From a checkpoint of a small image classifier: 2.56M parameters, depths [6, 12, 12].
Rows from block 17, named by matrix and row number. Rows with one number belong to one channel. Each number is 50 + 10 x the weight over the matrix's rms, rounded and kept within 0 to 99. All counts start at 0.
# conv1: bottleneck pointwise conv (model.blocks.18.conv1.weight, 128x480x1x1), inputs 80-159
# conv2: growth 3x3 conv (model.blocks.18.conv2.weight, 32x128x3x3, transposed), outputs 11-21, a 3x3 kernel for each
conv1.73:49 42 54 56 54 37 36 47 50 43 42 58 48 52 32 57 62 54 32 42 53 33 54 36 56 48 55 59 51 58 52 47 54 70 50 53 47 46 47 55 67 53 51 44 47 56 53 58 57 54 53 46 43 42 48 60 35 49 54 32 59 37 35 83 51 54 47 54 40 27 43 55 70 58 58 37 37 50 45 48
conv2.73:43 57 52 57 45 58 39 60 51 60 66 51 37 56 74 47 55 45 51 52 47 52 33 60 59 46 41 45 48 59 55 40 34 46 47 35 49 53 57 59 53 39 55 46 54 40 62 57 41 53 64 52 51 37 53 67 60 54 54 54 39 49 54 56 49 61 45 58 44 19 46 45 57 51 48 43 48 27 44 61 47 53 61 53 49 47 58 45 46 59 52 63 54 50 56 39 39 56 63
conv1.74:45 59 53 59 57 34 48 58 51 52 62 58 60 26 65 44 24 51 45 52 71 55 54 38 30 48 54 56 56 49 29 41 37 49 51 22 36 44 39 55 46 29 52 58 72 50 38 51 38 48 64 52 36 61 49 39 53 60 68 38 48 38 52 43 36 65 40 43 75 41 37 50 59 60 60 31 56 70 41 50
conv2.74:69 39 35 52 45 50 43 45 48 44 51 36 60 39 63 39 48 48 22 55 70 51 36 54 48 60 51 49 30 67 54 51 36 47 54 47 60 44 42 69 35 50 48 61 48 42 56 44 47 46 58 37 47 62 39 57 59 56 35 43 54 56 45 37 50 56 37 45 77 48 51 68 35 45 54 26 62 64 62 39 60 46 44 53 47 47 40 48 48 28 33 52 40 66 45 56 63 47 31
conv1.75:47 44 59 47 36 61 56 61 49 59 47 34 57 50 47 51 44 37 47 40 53 41 40 52 73 44 44 35 48 63 50 52 58 57 69 61 55 54 56 63 56 63 39 53 50 34 58 67 38 49 41 42 50 35 60 36 43 74 53 46 45 64 47 39 47 49 45 40 72 66 70 55 35 56 38 65 31 54 60 55
conv2.75:52 50 46 46 50 49 35 42 57 59 28 59 46 63 43 57 48 46 59 40 49 54 52 62 31 55 46 63 47 48 49 60 51 61 61 72 54 55 55 59 46 55 38 19 53 62 42 49 55 49 37 60 48 61 51 40 47 61 52 53 59 64 37 54 36 56 40 58 56 56 53 41 32 54 39 34 32 69 43 43 61 65 65 61 43 41 42 44 35 39 47 49 58 72 47 42 51 51 73
conv1.76:64 31 44 43 34 75 28 60 44 49 51 55 64 43 55 47 36 51 33 36 52 65 74 45 44 43 53 66 58 57 40 47 46 64 52 67 38 44 46 58 44 48 59 61 55 60 43 43 49 56 73 61 63 60 54 52 80 53 54 59 60 51 46 57 55 52 52 35 49 33 51 54 46 45 45 38 21 46 40 39
conv2.76:54 37 48 60 65 61 51 65 40 68 56 40 44 44 59 34 55 42 61 59 57 37 43 60 33 47 51 43 56 60 47 54 40 49 32 73 50 54 57 44 50 52 46 49 54 50 55 57 50 64 36 53 44 40 28 48 41 61 57 52 53 47 45 61 40 60 51 43 51 53 55 37 39 57 51 64 43 38 67 52 52 40 45 55 48 45 36 64 72 61 42 45 50 56 49 55 40 58 47
conv1.77:67 45 45 48 50 54 46 61 50 35 35 47 64 66 55 60 52 60 46 49 29 58 65 32 46 48 42 57 44 55 57 50 45 30 45 35 60 43 45 24 58 60 48 44 51 51 40 52 36 43 45 49 37 35 36 50 45 38 75 37 40 43 61 42 29 29 72 68 51 50 49 36 58 44 59 60 51 56 60 37
conv2.77:49 54 68 53 45 56 48 47 58 61 46 44 53 50 55 51 46 38 51 47 37 55 57 63 51 55 62 47 54 50 54 37 53 44 53 47 57 51 58 59 73 52 57 54 41 49 44 52 38 50 33 50 66 51 43 57 52 50 61 44 44 48 62 43 41 61 42 77 42 49 43 52 62 48 44 45 46 51 56 57 49 48 61 53 74 49 50 39 53 49 51 60 58 47 58 56 58 56 38
conv1.78:57 48 53 58 49 52 44 48 40 43 42 35 52 53 43 31 56 42 63 41 37 50 62 56 68 46 52 49 57 49 51 38 64 38 56 55 65 60 63 49 47 49 30 56 49 46 41 47 45 49 58 32 47 29 45 46 57 47 44 71 30 54 47 51 60 83 38 48 38 56 51 51 49 52 50 52 41 48 57 53
conv2.78:30 48 40 42 88 67 60 34 47 53 56 52 48 69 41 56 33 38 57 52 50 60 70 28 50 47 54 51 46 74 47 50 49 61 40 45 59 37 62 68 51 50 50 62 59 50 47 60 71 59 46 44 39 45 43 57 42 51 46 39 68 46 57 41 45 43 58 40 68 49 63 40 58 45 50 44 40 59 52 42 53 33 54 40 56 56 53 58 53 61 35 51 48 43 64 46 46 55 35
conv1.79:51 60 43 51 55 57 41 35 45 52 62 43 42 48 41 43 51 69 58 37 50 52 58 36 57 38 40 49 35 56 58 61 47 51 44 46 41 41 49 57 53 58 42 21 49 59 34 46 49 50 46 58 31 38 43 39 55 64 42 51 47 65 44 55 50 40 26 64 27 57 53 49 35 52 42 56 57 41 37 54
conv2.79:41 51 49 51 46 64 56 53 42 41 47 42 50 55 54 46 64 59 61 64 42 55 43 44 73 46 73 23 52 51 62 69 77 47 61 49 54 42 65 42 52 46 38 61 55 47 41 48 56 50 41 51 59 59 60 39 42 57 63 52 43 64 51 26 50 47 35 40 46 61 50 29 67 43 46 62 57 49 60 45 54 58 57 56 36 42 43 43 58 39 47 37 46 45 51 49 49 38 69
conv1.80:62 52 41 56 46 40 72 44 40 45 63 55 62 64 55 57 56 43 25 53 50 45 46 43 53 58 45 59 50 50 66 51 58 41 67 36 44 50 49 36 48 31 50 40 44 57 40 46 40 37 49 41 51 37 54 54 54 25 43 27 42 69 43 62 42 34 37 49 52 43 32 45 65 48 66 47 47 56 74 59
conv2.80:56 47 46 58 42 53 48 43 59 47 43 50 56 71 33 37 54 52 51 49 49 51 44 66 59 44 60 62 62 50 66 51 56 29 45 55 55 49 61 45 54 40 54 69 42 40 44 52 56 48 46 54 41 58 61 50 43 68 60 49 45 46 50 47 26 43 60 64 45 49 37 52 55 40 44 48 37 45 32 44 56 61 32 31 55 45 42 62 64 35 45 55 73 44 37 50 40 43 45
conv1.81:48 44 53 58 48 59 59 49 63 59 76 36 38 38 52 60 61 44 43 47 30 52 55 29 64 38 50 56 56 57 44 46 69 42 41 45 44 57 83 45 45 35 39 40 51 52 42 32 41 66 52 30 52 49 38 44 40 45 53 44 36 64 62 52 58 41 54 56 32 50 60 44 38 46 38 37 52 46 59 56
conv2.81:48 52 46 68 45 48 55 46 34 48 49 68 62 60 48 39 51 52 55 54 45 39 63 46 55 51 59 44 53 47 43 39 48 50 46 49 26 50 58 57 62 59 57 53 43 67 68 46 64 51 60 59 51 50 35 49 62 58 68 45 62 55 40 45 52 39 42 54 49 59 44 49 52 44 57 54 48 64 63 48 59 39 42 67 59 45 51 42 52 51 50 52 45 48 50 66 54 58 53
conv1.82:46 52 55 40 48 27 77 48 50 66 46 35 49 45 63 55 72 49 63 51 44 46 62 61 58 82 55 30 53 64 50 44 78 12 65 42 50 35 45 53 42 38 49 58 54 49 50 56 43 63 41 52 71 40 66 22 72 73 61 42 49 39 60 56 53 46 60 41 78 51 33 67 55 44 45 63 55 66 51 54
conv2.82:51 47 64 43 43 46 40 39 51 49 49 57 56 53 52 48 46 47 58 45 60 51 56 43 58 34 50 56 35 68 55 54 51 43 56 47 48 51 51 55 58 49 59 49 46 51 63 51 61 59 51 57 39 50 54 74 37 48 45 49 56 40 68 56 39 50 45 40 60 56 43 51 35 51 49 57 69 58 52 38 61 38 45 42 33 34 22 40 56 47 47 34 64 64 55 60 38 39 50
conv1.83:38 53 37 41 42 51 55 47 48 46 64 58 41 48 65 34 50 41 53 53 59 46 55 64 51 46 42 48 31 44 47 61 38 44 58 42 52 43 47 58 30 39 60 50 47 58 59 48 56 64 42 49 82 56 44 58 57 28 54 49 46 50 43 53 63 58 55 71 48 56 66 55 51 51 52 64 47 54 42 52
conv2.83:59 57 32 60 55 53 51 49 55 44 36 67 56 49 67 51 44 50 59 44 41 36 79 58 50 31 43 34 72 50 50 34 54 42 40 24 46 46 48 42 65 50 57 54 52 51 53 40 47 55 62 41 51 56 64 49 60 56 53 68 62 56 59 59 49 59 59 38 57 53 52 36 59 51 40 45 45 51 57 43 51 47 54 49 58 42 56 61 64 58 53 47 55 56 39 43 66 47 44
conv1.84:64 31 44 60 38 48 50 33 40 54 60 50 42 43 59 40 56 37 49 45 43 52 53 60 45 62 68 51 40 46 53 54 55 41 50 55 45 36 53 52 54 30 44 58 43 41 42 43 50 56 55 48 52 55 48 59 46 40 45 54 50 49 59 64 54 51 52 38 59 43 41 40 47 44 57 55 33 46 49 28
conv2.84:52 50 50 47 56 69 36 51 52 38 56 65 39 48 53 45 49 54 58 60 40 52 56 63 75 38 55 55 40 45 55 45 61 39 68 57 50 51 60 61 63 47 44 50 44 61 63 40 63 53 66 52 54 55 41 54 54 66 44 49 45 65 57 50 64 43 48 50 61 45 43 52 46 61 54 36 70 52 57 55 55 51 53 47 53 38 47 39 57 45 55 34 46 48 54 40 44 45 62
conv1.85:48 46 52 40 45 46 59 30 65 49 55 59 54 45 43 50 56 43 56 24 45 60 37 47 54 36 47 37 52 52 56 65 59 36 49 59 53 60 49 59 36 38 42 68 18 65 40 42 52 44 58 57 52 39 58 56 47 32 46 52 45 58 57 48 62 32 35 47 33 24 41 52 56 33 45 37 51 18 52 48
conv2.85:42 51 32 33 52 37 57 53 54 56 49 50 60 34 52 57 61 60 48 55 45 40 42 44 68 51 50 51 58 53 58 44 72 43 39 56 52 71 51 50 50 53 57 55 61 51 51 60 59 52 50 45 58 44 46 67 46 45 58 33 58 49 75 79 46 38 64 44 41 72 58 58 51 38 60 62 41 36 59 50 57 49 66 42 63 39 60 36 52 46 57 27 41 60 44 70 55 37 45
conv1.86:67 48 47 42 53 60 52 54 48 55 45 42 56 50 49 49 42 59 50 51 51 41 44 62 58 18 48 44 53 50 43 36 55 43 51 39 41 51 62 53 59 51 39 71 44 57 48 56 43 51 55 31 46 46 52 59 39 46 48 56 45 49 55 48 69 58 57 47 42 46 61 39 56 37 37 70 41 58 68 56
conv2.86:62 65 46 60 51 59 60 45 36 36 40 61 48 54 49 51 54 59 68 51 42 81 42 47 63 36 50 56 62 57 65 50 48 40 25 18 31 46 43 35 50 37 50 45 52 39 53 66 43 59 42 50 43 42 59 59 60 57 37 64 47 57 48 67 58 46 33 62 46 48 54 27 62 50 41 50 47 67 45 58 54 48 49 53 55 44 64 69 53 58 36 65 52 59 45 49 47 40 46
conv1.87:30 70 50 55 56 48 47 47 34 54 45 45 59 45 51 49 45 51 51 54 50 67 61 40 63 42 57 40 60 44 59 63 37 51 56 51 35 50 49 31 47 54 52 41 43 46 48 45 48 55 52 67 41 54 65 46 52 37 58 30 50 37 55 57 46 48 78 49 43 19 39 50 50 47 43 52 46 51 42 50
conv2.87:33 58 51 53 54 47 60 51 50 55 55 40 54 40 36 54 64 47 34 58 53 58 41 70 59 35 39 55 59 25 56 39 53 36 43 62 59 55 47 37 51 54 45 60 48 52 54 48 63 57 54 73 45 56 52 58 45 61 54 47 47 46 58 55 64 52 58 46 52 62 41 62 38 54 61 38 37 37 71 45 37 35 63 41 51 55 52 48 48 65 49 43 46 33 60 58 55 32 57
conv1.88:54 48 44 55 49 29 60 36 40 36 55 61 52 63 49 47 56 62 42 48 47 42 65 61 34 55 48 60 52 54 57 45 50 59 50 57 47 46 56 27 46 45 60 57 54 23 64 60 57 62 56 54 30 53 48 63 68 46 63 63 28 65 47 45 38 50 49 71 64 58 46 45 54 56 47 55 53 63 55 60
conv2.88:42 45 55 47 57 49 45 54 53 25 44 69 58 32 39 56 62 57 67 46 55 57 50 53 54 61 52 57 39 43 47 58 45 52 55 51 49 34 38 39 57 51 48 44 53 57 44 44 64 54 38 77 45 45 42 36 50 48 48 40 50 48 62 76 38 47 42 48 66 61 49 53 50 61 42 61 52 51 44 59 33 47 51 49 51 53 55 57 47 52 38 42 40 41 28 54 55 61 40
conv1.89:42 42 44 42 54 41 54 56 49 45 51 38 45 36 57 51 42 43 56 58 49 66 48 51 50 50 48 36 56 28 48 55 60 42 55 40 42 44 37 39 51 40 53 57 52 57 60 52 55 48 54 36 60 46 54 54 59 37 40 53 35 49 62 63 61 48 21 54 25 56 66 50 60 55 20 41 52 58 54 59
conv2.89:40 62 58 56 66 53 51 52 42 53 39 59 39 34 53 65 40 72 66 57 51 40 68 48 70 47 40 48 43 55 33 64 40 66 48 55 57 61 62 35 34 44 45 49 44 42 53 57 39 42 64 57 40 87 45 57 40 58 69 55 64 67 52 48 39 38 45 42 41 42 45 62 41 53 54 36 42 44 56 49 64 49 44 49 68 46 41 43 46 50 54 53 60 36 78 39 43 52 70
conv1.90:58 50 39 33 52 86 54 32 39 65 44 32 40 24 52 39 51 53 47 34 50 56 38 33 42 47 53 53 63 44 81 33 37 41 44 51 55 47 60 46 59 62 55 43 46 43 60 71 49 38 41 66 43 52 60 66 52 50 37 47 57 54 59 41 61 61 64 39 48 52 57 32 58 37 60 46 28 68 29 71
conv2.90:35 45 50 56 54 54 46 52 52 40 35 45 44 55 35 53 39 53 52 51 46 46 65 52 57 49 50 53 49 44 38 50 42 55 70 66 24 47 48 43 65 46 63 43 49 39 45 63 51 48 57 58 42 49 47 50 62 41 65 50 55 48 51 62 48 37 52 37 37 57 58 36 53 43 71 44 49 40 46 51 28 45 40 51 49 63 62 50 35 58 60 42 60 49 40 57 41 32 61